config.toml
model = "audio captioner"
dataset = "notes from a synthesiser with random patches"
train_examples = 78125
n_mels = 80
hop_length = 160
input = "log_mel"
spec_augment = false
win_length = 512
tokenizer = "char"
vocab_size = 30
encoder_arch = "crnn"
encoder_norm = "groupnorm"
encoder_activation = "mish"
encoder_weight_standardization = true
encoder_depths = [1, 2, 1]
encoder_kernel_size = 5
encoder_stem = "single"
encoder_widths = [192, 240, 288]
encoder_rnn_width = 256
encoder_rnn = "lstm"
encoder_bidirectional = false
encoder_rnn_residual = false
encoder_rnn_layers = 4
fusion = "cross_attention"
decoder_width = 128
decoder_layers = 6
decoder_norm = "layernorm"
decoder_norm_position = "pre"
decoder_activation = "gelu"
decoder_mlp_ratio = 2
decoder_head_dim = 64
decoder_fused_qkv = true
decoder_bias = "none"
decoder_qk_norm = false
decoder_parallel_block = false
decoder_dropout = 0.1
decoder_inner_norm = false
decoder_drop_path = 0.1
decoder_positions = "learned"
decoder_cross_attention_every = 1
decoder_tie_embeddings = true
residual_init = "none"
optimizer = "soap"
beta2 = 0.99
lr = 0.0046
beta1 = 0.95
shampoo_beta = 0.95
eps = 1e-08
precondition_frequency = 25
max_precond_dim = 1536
one_sided = false
adamw_lr_other_params = 0.00098
grad_clip = 3.0
steps = 5800
batch_size = 64
epochs = 4.8
lr_schedule = "wsd"
decay_fraction = 0.2
final_lr_fraction = 0.05
warmup_steps = 1160
weight_decay = 0.2
adamw_weight_decay_other_params = 0
Rows from block 3 of the audio encoder of a small audio captioner, named by matrix and row number. Each number is 500 + 25 x the weight over its row's rms, rounded and kept within 0 to 999. All counts start at 0. Numbers have three digits each. After the name is the row's rms in percent of the matrix's.
Before each channel's rows are labels from the 100 clips, of 14976, where the channel reaches its highest value: "top examples" is what is common among them; "loudest band" is the band of the loudest frequency at the time of the peak. Only what is clearly more common there than usual is listed. The data: notes from a synthesiser with random patches. In brackets: how many of the 100.
# conv: width-5 conv, stride 2 (encoder.blocks.3.conv.weight, 288x240x5, standardized in use, each kernel summed), inputs 0-239

top examples: notch (49); filter closing (43)
loudest band: 4000 to 8000 Hz (62)
conv.77 103:508518475504480459465505482488472462477471523472473493486451483485449502460486498504520472476499447522502514501468491516480509478483491512472504480475504523504477493507436479517475498496494508494532463520543524518492503488507504494516509524512443516519519482553511510533512501481487475484530468474521500527495481480515498463556532510491492496503482522460523491511491504470457493541508499508531450504522482498492497503506545513469468556507468500485472519491478485507481484499492520475510465537438579511551445503513534505486497509485513514455531500466500503477541513499537500496498497511494552488506460538493559503510475511478471493516496475522436481587544486517491478504534499469475508501466494481480511531498511489512508

top examples: swell (78)
loudest band: 4000 to 8000 Hz (93)
conv.35 102:465506512504539503473492456500485504544500501507480532484553491490506493486485531489496539464486447539489517489490487505474507485506464489517483497492494522470477499498513517519480504512542525527476479529521497492503516482476495487547522509485489502511516496506471508483532535483513482489534471517500526501485455514516488518545489524512571561555551560416497536524491526456498511492522507486457451524508486518489525517512475477525492494482559488482495511472468488458481546500500484491506520480479507504471440519511500456456502471501491508520477521477520479484522491525506475454526523534541501490472493505466506511472468486494500495529486488507514495482525512489505549491494532520509512527440519503473474542499552541541477

top examples: pluck (69); high-pass (46)
loudest band: 2000 to 4000 Hz (40); 1000 to 2000 Hz (33)
conv.249 102:498489504490520504487515492541529507483491518477531505475512548511484535524512540487461484544487545511478527544526508528548512509474453469495464508525537500482523490537534479509494480493485480546535538503503512448556515478463510524516482500482531544472537515511484510479472515492501473504515502549478510527525468492509487454472500520486533517484500498490547475476491441499533519473465485503509477500509535497534495490496508522477533475490497456492477512478522486507521505474516470503495537495472537492508490513489462489506532458480525474450469495498446522527553478491481541520489488509545501483505491483480491511518489487517492519475481513524470564511545473506485502521507529490405488483489528498512502510540495468466476

top examples: gate (87); drive (72); no filter (41)
loudest band: 4000 to 8000 Hz (100)
conv.276 092:497500511519476490488525489505512503489505457557495491527541505473486506503512480527520499535510519479518491490464509487496491509512514537486534498475500503515520478482477519456479512513488495522498486513483513492549534476464507519494539504479482488487501499526484508494501521517484487522509517480498509474493500480514479491479495496536550476526527545477428526504485530517533507500485481441491448482494527528516543491489510456543512550472488482487509499549602506461501518465489503520481539493477480528507506494506521470519476485500558436469528478433439517522488497513515548519506531494507479513496474512476506528511467509460531513495525520516486513499461454472471504516513502494490504531507535566536501528534538499474477

top examples: gate (61); drive (52)
loudest band: 4000 to 8000 Hz (95)
conv.80 091:497544501517494501468562518481500494518472480512467517533519493495505453488490504510477480447491473453491487448491479519500504498506514504476561501541466464488522517537519482461466500492483525481505541461480521477452473449522496527483482478481523520514469494513499536511475496514501507486462489433509496506475492500488451499461454487452471544538481474455542503502480554510490485483469517501457528483466501515489488489454497504479527477479566473478483471494475450477471512522514527512498478548501498510487513449493517528484485501512505473490501517508503559498485482468514481532473484519493537506464479485457494529530549500533529500513487516505506479493509505535535506496501501501532494503484534474521533459494518520511514

top examples: high-pass (80); filter closing (66)
loudest band: 4000 to 8000 Hz (68); 2000 to 4000 Hz (27)
conv.69 097:481464514508483484515559521528528516501509444532521464516507515480493519504524499487522488530517479491508498510480500537476496537488490502503506487523508520526468512491476520509527486474524463473537549501467471549494486489490497532504456537581503464503551493475478491496562499491459542530507551492508513442491488523527476480493472485526500487477478503530531473560531518505468451469522498542515483507471519489476467510511453495518507489544531472519515496512468502509519503519521472494519511485523518480461502458486508523507486479485466503523469500491506476500476487477520460485518523545492492470487498479516482512516541502472489496512464556534501498495509475533541459458475494531548510495515540513486496504517453456517485

top examples: envelope: pluck (56); harmonic FM (47); resonance (45)
loudest band: 1000 to 2000 Hz (41)
conv.166 104:484505509507507498520524536472483489494491556487513504484514487493475519547523470575503500540517495503514514515477516516540536501503453478508455494485477503464501524454476472453522482504471556523491482505466490524530484520538489528498492485493548524519501513511542492478506519476514536550470540495493555487479498531450468548527507488467529504483555504526532499457500526484459479477515497530487466512505489548535524442474513510483508487503497509503532454470503476488528539477478536495485490535499456490517545482470460491483491486517481543496480448518490501491518527449496517540462531514488489534495483489495511514523478470524504471515511460462458536466506501493505522518480506480476510475497485506483516514491494523516512

top examples: narrow pulse (40); resonance (36)
loudest band: 2000 to 4000 Hz (42); 1000 to 2000 Hz (39)
conv.42 110:483488479508521514456479487569515505504502511466503528450510503517515503476480506458509449507463483472452547499483529480502508487529512461492481486520504494507441464482529516521503482491465500503517512480542494457476484479486490510512518525519490486507482468512504489478490459450512518486478505490480483536518503504472505489451463487487499488436515522483501506545507518490473498486447468471516468516524521510520501497495483510516487543514427509500490476515486507553498538462487515508473540495544526437506495496481514507474480495502477487492498477565553508503485479483508458523539519490494541462496462463539481488510503524513520537507501466514476513489450494453483503489516456502514473483523449486504491466480461538524483

top examples: glide (100); triangle (25)
loudest band: 250 to 500 Hz (34)
conv.140 094:497477512480496527484511530492513492506505505509475468477443508502481506486502511458514481510489524504501499449473533508489474476518481489488538559500496472467446484510475540500500505493495498504494504492494506542474533458481478494457511491456485495496514481556540513512475532478472476488474482489495473508531494497542565517482504511487501546455502473548543472470506592526471520515507511473512530481513509471542521499529503511491478511482486538547504479509514526473497497485531488473501529476479494535510501510567507519516508530518499501459522510475578475474491508478488510502513472518479536473521497488502488487528494469536503493534496459474455493498489460503475478516477473528479507512508494508464493467494534581533513

top examples: notch (87); filter closing (45); oscillator: detuned saws (31)
loudest band: 500 to 1000 Hz (37)
conv.58 101:470505497502510518489459484470492482492488511489502440531484486457466498467509492518493505500512510491489555504533519473474496523459472497471499468498543516500480535507530512511528496487512529482535494481549501550497474455515577480532474545475493526515500497464534550514536515523520508537497477565480512515520475499512507432514500485498493516513490515523533471466484529516525532470478513495488521486532507516488506516495475504520484537552473484501470505548503515500522514513435499503490502538515476510481527499487476525559515480486486509529539496505496483505492550529479495453523456516515532495522513452466474495497531522519500499518506477554486500538506470507472504506488492522485469511533477487489517564497467549504486

top examples: swell (91); noise (79); no filter (70)
loudest band: 4000 to 8000 Hz (84)
conv.193 098:518493516494479485557539521469517510536526523513495511500540511479489530499521483495471569494498502511525540493465541534485429549491480501502494508546509481476481536471499505517488518476489481464442529464457511523480523478486516511483492515468503483427532536540528505528469490481501504492504458554509459445482543520453500525481506505492478535497522479486522519554517527500500497502520474485503507490502497479507497515523495458493491507518546475500494461474492493491501500531515550490487522495519574499496490526484525476505476538489493562569466520531529508510531485455476498512487493497461505514480494497483498488502491528520503511469463478494498512510465516493467520486491518528517516471477512510488518514521479453512515

top examples: noise (44); hard sync (40)
loudest band: 1000 to 2000 Hz (31)
conv.153 101:528478521500491472522542492466475463517489499460505472513449489506466536501527501488486511488498497475498521534468502548527526502435465499494575533533483490477537513496544468457526496487477534517524476504453520466488467519504488488485501509524523481528528484478501536513518497485459485538472478508528502512485476469501475513487511527523527514508475507524480494479499499444537462495538521448486473526519543500535485501485496484486488500520492515477457504521472472535555505524537510507503518494482491495483490489506491516524471504525463512553455521520480521518512518480499467532465494498502493555476573530554456474497539504499453466490509535480529493480496475523490515542498524517499495482495484524516502543476498498488488

top examples: ring modulation (77); pluck (51)
loudest band: 500 to 1000 Hz (52)
conv.152 105:497460570459520525493522470514491499499497489434468484512467462541527478477517447515451521495509527506554508561491497500458526507553443462462491473487470468505489486529520534548494516455501489475486486505497452537505486513472486478478474517485495451486502525524488526528511495501520501471510477496524516481529471507508455480477534482550495496519517474491490508452441489494543495502502518502510529486510526495528466517449483508481516504492523500501447493427521481517520499531509514498492529511496506547506552478465517459488508506544537463501480508476443478486527509537490501537503504488479503502493517480498510506513494482467513525507514466506515481505509488481529519498495488509527504478504477532505495481488458511509496

top examples: tremolo (72); vibrato (45); triangle (36)
loudest band: 500 to 1000 Hz (38)
conv.151 101:500511531490538530480552523472449514501493486480475493485488513515500531486506540460524536479566447570457522482475512492515504473514518515535472497497527483455460529531539482502483523498516532504484552521497484481488511522494481494475496533520527491471497464522506533512534494522534488492474503508528511459476556509492480532520471475484485484462510530506490494461465410518510502487483491526490459534526462511488514503523497495486491483515520499497542482522466547491475496519501480530471499478496514484532530503473484496497448469497482475534475476535480499468497480485479465491472494525478540512457532506486456535519466491520454502508506483498467452494526508499506496487505484512445510492537500518528474510531510487507496

top examples: inharmonic FM (44); harmonic FM (32)
loudest band: 4000 to 8000 Hz (57)
conv.188 094:551492505475529518482488516540528540470526502481462501462514510521505506556519522479460432476537479517470466517495492460475493531546545501526482522492489480485486486554474503457457514499457506509514498514523502447492486527497517500524541505519491460514533501489515505460510495503544482515493479526509525519535510524511487508515479501456511467451512495503456489534514480505463495493489491511473517490532524466523496442462501525484470481458483505498476495481541502478466490462493532519501489522516505480530488461486497539487427536490475500517461498472466491495500500498490527496558514492513501483516543513515516530469509522461460514526513483530550519470502529520479474500508515558546482481510520501500516530513497480498523

top examples: gate (57); bass register (51)
loudest band: 4000 to 8000 Hz (67)
conv.273 102:474511511537491527507451539505508512541521506509509459531546506461475515535505522492485554453464500516458501484478504520502459488498544493504546479483545480519453500490494505523491508491491491538501458470500523494521482492488454502489513528477503512492511493510511474498496445491487482487485544487531516517524542496489484506481502535515510469524482547524500483482465495475463484491494511472519494461539482517456493490484486523530499485519521491481547469509452469505533472542458472471487508475468495578509463491479504513486461467492539449511468530505453466464533491525486518504449480506520515499498506519529506532481491535514500502511499511531504517476528479477560494484502509510512470491471493534485506449532547469528482

top examples: notch (70); filter closing (46)
loudest band: 500 to 1000 Hz (45)
conv.63 112:467538469529476481489496471473517479487513521487477492512480478480499489475514493504520487534463463522468492497470524501466489508499487451538532469491511513463509477509530549500520543494534474482478532414503529485505480520489504528492465521543526544507541561481500561541535474473523496484509488488502494523511502458519474486518467483530489489523509487551539462486522474499500523522472491530489500503443520514476525466488508510483476486507467511505512449537462500459483494521493524519498507537500573487505483472490505547478510481463514473520452482517470502500486482502481498492547491465509524498519465511476472506472498533480510500512497454518544497554443496522464512526495532502517488478503502501504498500495497505460497

top examples: vibrato (68); glide (48); square (45); triangle (31)
loudest band: 500 to 1000 Hz (59)
conv.53 086:491463508473470507501472494515468541503499495508548460528469510538506486477462492494501518507473460498549487492483510492498501518456441493479482532524464503480481503532521508490492479449512540497534476473486536520511482537532492505441500500488504547475463473480528513505468480503461488506474528466541481489513534524503515465526558480469478505491545511503517499446496492543509456505492500476554514493514476491496483521493484535493477533492487521521520503495490455489498518478532474492512498498488487460514496544519486506486560441467511468484512456510549539517457518502521491499456460558482516486459518479496482553484489507485477495509484512484506513482500486524494482531464539529467464540509529486499488517499519469504509

top examples: glide (83); pluck (72)
loudest band: 500 to 1000 Hz (35)
conv.200 100:538474495539527535475430538502505529458479498477484525487507487552506461531531496477528501454479512495456478494456497532474538504552482531516533518501496535530487486497516511502528524471538528507507531490477499494462477533479471524501469524475512486523502471525513467507499497530510505504487472508492478521527499501505468487505504501551481509457483476536490482466500540527515514471481533517475497484498501525579500497517507509489520472522517508518498524470493544529514523515453551511514482518480515530497478487464499520455478492522461504518421481494509496490536492543498464527463488509505547538489539507516503505515475490452527497441505500514505495488485482513489503496495466497468539515513528496504465513471472556506525

top examples: filter wobble (44); triangle (43); square (31)
loudest band: 250 to 500 Hz (33)
conv.43 099:491469512488497507470496530469472552509518486502512487487504512483499524484481507496534555472476491507469480498495497513450517515492481538509471508542499486494488504497506503504496523482492478570471511504527466486462431517508509472496464487493534503473509474537500553444471478492523510470482568492516482492471509473498471507481478515511455528522471508526516519481437476558481513461518501495552508490521500497484493495484510517462508511503477496502465512498480496499493519507519537497462500510517475493543435553491496531483509480474531511520486534470522507499503458486480492486547466520580487491532475526469517474525478472524493526482490483524507527485507462504517484552519505544519530523539486457512485552512518495501508

top examples: inharmonic FM (26)
loudest band: 4000 to 8000 Hz (60)
conv.144 100:476480508472491478544494510481481485511439531548523508499536496501491472470454480497483512529536479514473515483454478503514500453531480511496481515499508499473489502514518475489416525486520539554498468508500528481509561541470496504461527540519525466515531527486499497501503517520506495505476469497485520512482514521453486502566483479515477481492504520485477515520480540531460532481461491525503503526510505501472503506494528502476481558478468498549510516461507494500487520470505526503517491513485526491499511469502486466492446506466517459460497484495513490566492454464513488505505501437495498437496513504494543523481492515456469523505526483478503470473533510482489533494500522520535517464541472507512499465518487522469496

top examples: filter wobble (53); resonance (52); notch (47)
loudest band: 1000 to 2000 Hz (26); 2000 to 4000 Hz (25)
conv.253 112:533493528478508556538488500524519527501501500489484524496528530513516519542506509492466507512530530492538491493503513492561492535472463466505518528527484436470503508496488523506550465521470491491528507506516579543506506530504529531525500504475558481466491503514542471489509509500539494512509515478516492499507538521488553510475509491479494479507476489520527526483530492438525529497479541423491479477481486492509464505575543496527485540500469481469501475504495469479457484467540520529495494488508520465514487484507513498517548504476529547507496488492527498512531499496519533512476496504470511499507527489504498479475490422490498471501501537467514509496487510456467497489512512498448541470496526507490497510470489486491481

top examples: vibrato (55); harmonic FM (27)
loudest band: 2000 to 4000 Hz (26)
conv.67 102:462560463504555508509539478506469507503471536496453517471524501495483486462524496503471504496507506452473499480463546530459498545471451504513472493514486522505515516556506504514479495463483516466558473475500514557479458520506522516484497479483483510556499514485500469466497469520526481494435527452518500489509455527480493493495474502486502481493493477515486507524488481468525519506521507486461511502501484504548518518489484479513465507474443478550527490490503474500534531491463523469463500522491511463481510494479478524520486453496476487465552492483507490495467504545471513464496515519493497480444526470499501465495515486511492521474506462488539478439506507505519477500539546508518511512496496501504492496512525446517478

top examples: notch (80); filter opening (64); oscillator: noise (38)
loudest band: 2000 to 4000 Hz (26)
conv.283 119:505523464451473467500505488497483482501534462488495451514486491519465520467477497474512474478446499509514464493565471479493486479489465487494513422482525575520491453488494498497526492543525500526506501510491506514466506475523495496495509560482498482489500531525500507532527517523518552512543491521549504534447523472517504492500501550479511510501532551515494507495537450456485514481507541533520537479472500546493481486515481508514502480511483491503490505506503501500522470516491462442530513517443510523497496455522496510498493505545492508531518506524491461487486490515520502465481519506453488489524530492477513539487485545504517520489513470526448518498514492478466471500506551484451476515497487470507528495512472489463502

top examples: low-pass (75); filter motion: filter opening (67); noise (65)
loudest band: 1000 to 2000 Hz (26); 2000 to 4000 Hz (25)
conv.217 101:477547482438488500500550494540452511498499567458499466462498490460444548478500457540502510484488510530502493482493473521579517500483519520488527464509502500490545520482564494480436458535478505523458493480485541445490491463498475485483526519490487489478488458468482485492484481497520527485493485485484500496496498484454478520493488493456499498500514494485518521519536489515517533556467504496500481493511498507502500515511514548535494483514461530499525502475472488487557520504475491490515548477532529472492505469528479521460521504545538482510486470506502492515525465504495493472473538511496524528479475482504515487522499504494479502490466463480478468516506550483467487508504460490482489530498504479490500527505463530502519

top examples: pluck (67)
loudest band: 1000 to 2000 Hz (28)
conv.120 096:486505543506520469480495485502526493486484508468497518519465486523543460506482508476462519456508496498501495505477458515568534539508585550508518525520484517479476526510486463520483509523507481530524486488549530501492519469521481495467491493524507494488537503486511488508500483460489464495490463516467459534508502523479486493485531500488538507513520464481501454509484518504528484556476491506492480511492482420533499461492472516467452501524505451509521515486553493514521494488521491492488529472498481560493482486489455449516522510526504453473507504487510517453505533467501465506503492466491490506527486480495497511510533522501510482465514477439490535498489499486492506541503482519564516498500520546530535513506498555475492

top examples: drive (93); swell (50)
loudest band: 4000 to 8000 Hz (97)
conv.72 097:487518491516532517510488518491485531534467500506502503529453496461534508489483524491554514511519496491540542495492523551463478470484536507504467434484484541500518511517505473499486444494561495446496549503490497517473512489490515524526483501547484523442521468467480453475502517466471503506514512482517470461472529513527472504492491458536494468500540473508541496464494525477525523507483505542442530493527472477475484505506497499530463526514490487508508494501486524549529494501503522535474514500514458505486513479510492526524473488439507506513523490475529502489499493513530491527495491516473493496494515485485518540533491490518485502485472511511496488514543489525533485431568528483484475492509544522498499508509506499578502

top examples: gate (62); triangle (35)
loudest band: 4000 to 8000 Hz (76)
conv.16 099:504518468490502494509499469487507483508466501481518470518470480523496469524481463499515547489463518498525459488482471508508445487491525509519542477517501489526509522509449509532486505462472517473510464490492516486515505467479530509472497494503511503482485526552494462503460485543525470528458522508493519533480503501522527500459501478498500531490495503511480504549524523497505485504526491486494506483507511471467558519516460479523507541520506486509558515525555527498525502447544542486484499516542511534561543530443565516505542515512529526464499425502533491488508504487488481455531511507497497476460471537485485495509455513482503495480500465487477489528525483506471527509568499491491493492475506501476456491518502474492469

top examples: gate (53)
loudest band: 4000 to 8000 Hz (52)
conv.284 108:470442502533516497517539522508530464501453513452504486493490509467477578515494502549458515562491505471511529540528509494480520510509522464483554483491520525527512511461475511508465516497504486480468478469481487471482534556479483530520503458495509484509480484504489453501515485514523504492524533507531520524535484491543526550488485523445495517491463508507504456519481578445499461495491516507486499485534513517481496499476427487486506497501480497530475496518518481465510529480529485519471483522453496472494485510538500501484526558512503500499485496524534507498539502504488515514511515521499514488503481526520519474489504505505497489490501526538526478463532513510508490494527551497476466472537498513492506480533493555484535

top examples: drive (60); filter wobble (41)
loudest band: 1000 to 2000 Hz (28)
conv.277 094:487466530464472488507502481543512483514489480510497489489475496541520481519498471479479481473531458467499500484522483537500457476510543493551537468525502481478503501508491491522424469528510511521512463489516484479486476509545484468464501499499487505554514520467516503480471487510541488478485506461520476509482494462527521511512453457506519489472467514580529501544488454521488474523504475515499519479506476454488489541522479506511451479504530535532507488494443492511490503491460485484519488475489514524539492514518496448511532475468524483455483537545485487529516494538469514524528508535495528485517482479521503534476478525491512513558476508526514559506474472509509521505452526495490503511518538486475517519525486508474494

top examples: low-pass (73); noise (56); oscillator: hard sync (36)
loudest band: 1000 to 2000 Hz (32)
conv.239 115:470551490509473508477553536493499465506477524485531455494493498508464563487507481489484487510507489457456526486503486485610524547469536506482577498514518524539513529496522497491429503485471497476500512497487476486466477500500536478507516510530484491482518514475488461473490501514509499488460488507490494490486519490498487505495485432531527509495494477521482506490488566467476515508498517505479475448475483490510505539497480546518506503516473484524531507462515509433509483499559488519473514480484531493525506500539495483502478505492508467480486504471486506476543488463507464494479554499506474500506533527498514472466485503519501515492501488493454485508483472509495451493470495535510505520503481481482503518478444499532486

top examples: harmonic FM (45); inharmonic FM (32)
loudest band: 250 to 500 Hz (37)
conv.146 092:475478489456493513548493520522512484530521480500515487518483522470483534537508519536533579490524481517500481523498476449436459473494531489484472505514489478489481479498467510514528546481532505507513488556498498462509483550521534462448498527486519491480496511518524510491520529467502521524499473558492505511489486509468539551547544481478480486507504473532509523481502516521478526498513501507511446518495504503487522529532531474492463464478526495503471511494472493493459544481504496487509480539434494501516508485486530481504466486492525445492527531505494457511504497472531505501518518490519497485477447516517479547517526511443501502523476464513486520445487483503504482547458521497542492480492479507499515510536513482499487

top examples: inharmonic FM (33)
loudest band: 1000 to 2000 Hz (29); 2000 to 4000 Hz (25)
conv.149 098:498482504478507469504480522521502525506492503496538493455493509474466515494462517520490565454525462500478533506488528459539487510528509513510484487508489519485506476519497488506495502515517494500556523505500513501549506496505533501509507488454512495534505531488509510524541513512506500532481517504515571541505519496488465518497509494466446484433527462486505566512550488506517505514454528513500441509529523503537482490523520489525530514510504458487517490478515452515519508490510521504456460531457520510497490487478494508518500519484488510526473507418422537506502499468512465473473521512485486500538522504476517534459523476488502520514488508480492506447473503535501488540458520448505480472489513481534535511479494489487539

top examples: swell (65); bass register (58)
loudest band: 4000 to 8000 Hz (100)
conv.44 101:479483490489471497512493488458519514533488508480525500492512514485512467501489512481533482480521461513498497452439499461507505497469536470514513485522472462535478480493513521482533453455480521511522434554490477531524528506462504519452513562476505493471492512508521465509515429553530517532533495475493488464500463503488510524479484472507493476507542515527441494564513539431540514492527530507503494512509451472482534496502505495531525500504493479483489449466481512503519491513533527528548513507536518495473505518513473457529512530467526451485479508459504507487549477505490486486525507552459499494486498472495507552494506486502496512492504522494526517486494492526498490504497491505515538507488524529538503492511515505511483

top examples: high-pass (59); envelope: gate (53); noise (41)
loudest band: 4000 to 8000 Hz (95)
conv.197 097:494492471534480493499512494514482500522512504487439514476468489546491548495489520503532463506468472486514466518509521519461485478498528493514497499479483483500499484484549492492521485510490527514522462491510487510474505477479437508505509524472505466468484516497465521514527506479537503522485505478517491490512509491511481474499492478527503515511489445497472473464450475495518495512503479490558477492491525505523479486484513516514535485492501526521471514534509537544529462501540529509529531495512512517496522540515505553533494569529513550592511522500523513499499499466505548511478499498498507549531508492516538486499500522527468424480486482517560484449495502501463462507441515488450469481497481461495506510503463467512478

top examples: harmonic FM (26)
loudest band: 2000 to 4000 Hz (30)
conv.46 098:503538546513540479511493479467465484503487490476499466502506497473506506532464509535518481547458467482497525513514521508489458509484490500499409499480485542562531525464453488485513514525508516502488484464487486530475482529522507535518465488542510490505494509445541486505494499504527468497484508511557519445482481507507513503466492504488502473504508477517539446518508526493482501513505489530508499510484579540490515484471555522488478459521498458496538512512434479496528513496484496526529540515488535504470527457491476523476484470506508469492540500532480467490480515514512473466480517490507506502558492522504476499489480495540526509501515488535474497499510477510504532511510524539478510499553482491496545502489548515490515

top examples: vibrato (60); pluck (54)
loudest band: 500 to 1000 Hz (37)
conv.192 095:486497491483536474530525471512513468511515487489522475465504534529509481551490519483477489489487492507511533498457501480546514529517433494443511497490479476477444534502460484522483520530492538502541482491529457487509490510561513494463466502459522511493478479495465534513486518480505503532455505475544522493518559492494464512497521491496492480494524511526491489450482487531513475492493487489503494502505492522463510483484490487461510436466519512482488479483476495517481469452474534470499480487463508542519483494488466454474499455504493458521505515500502493545508483487509512499497498483510473531468522502501496495467523450484475514511507510465547467458538510451472504499477506492543481490520503480472487512470521411467498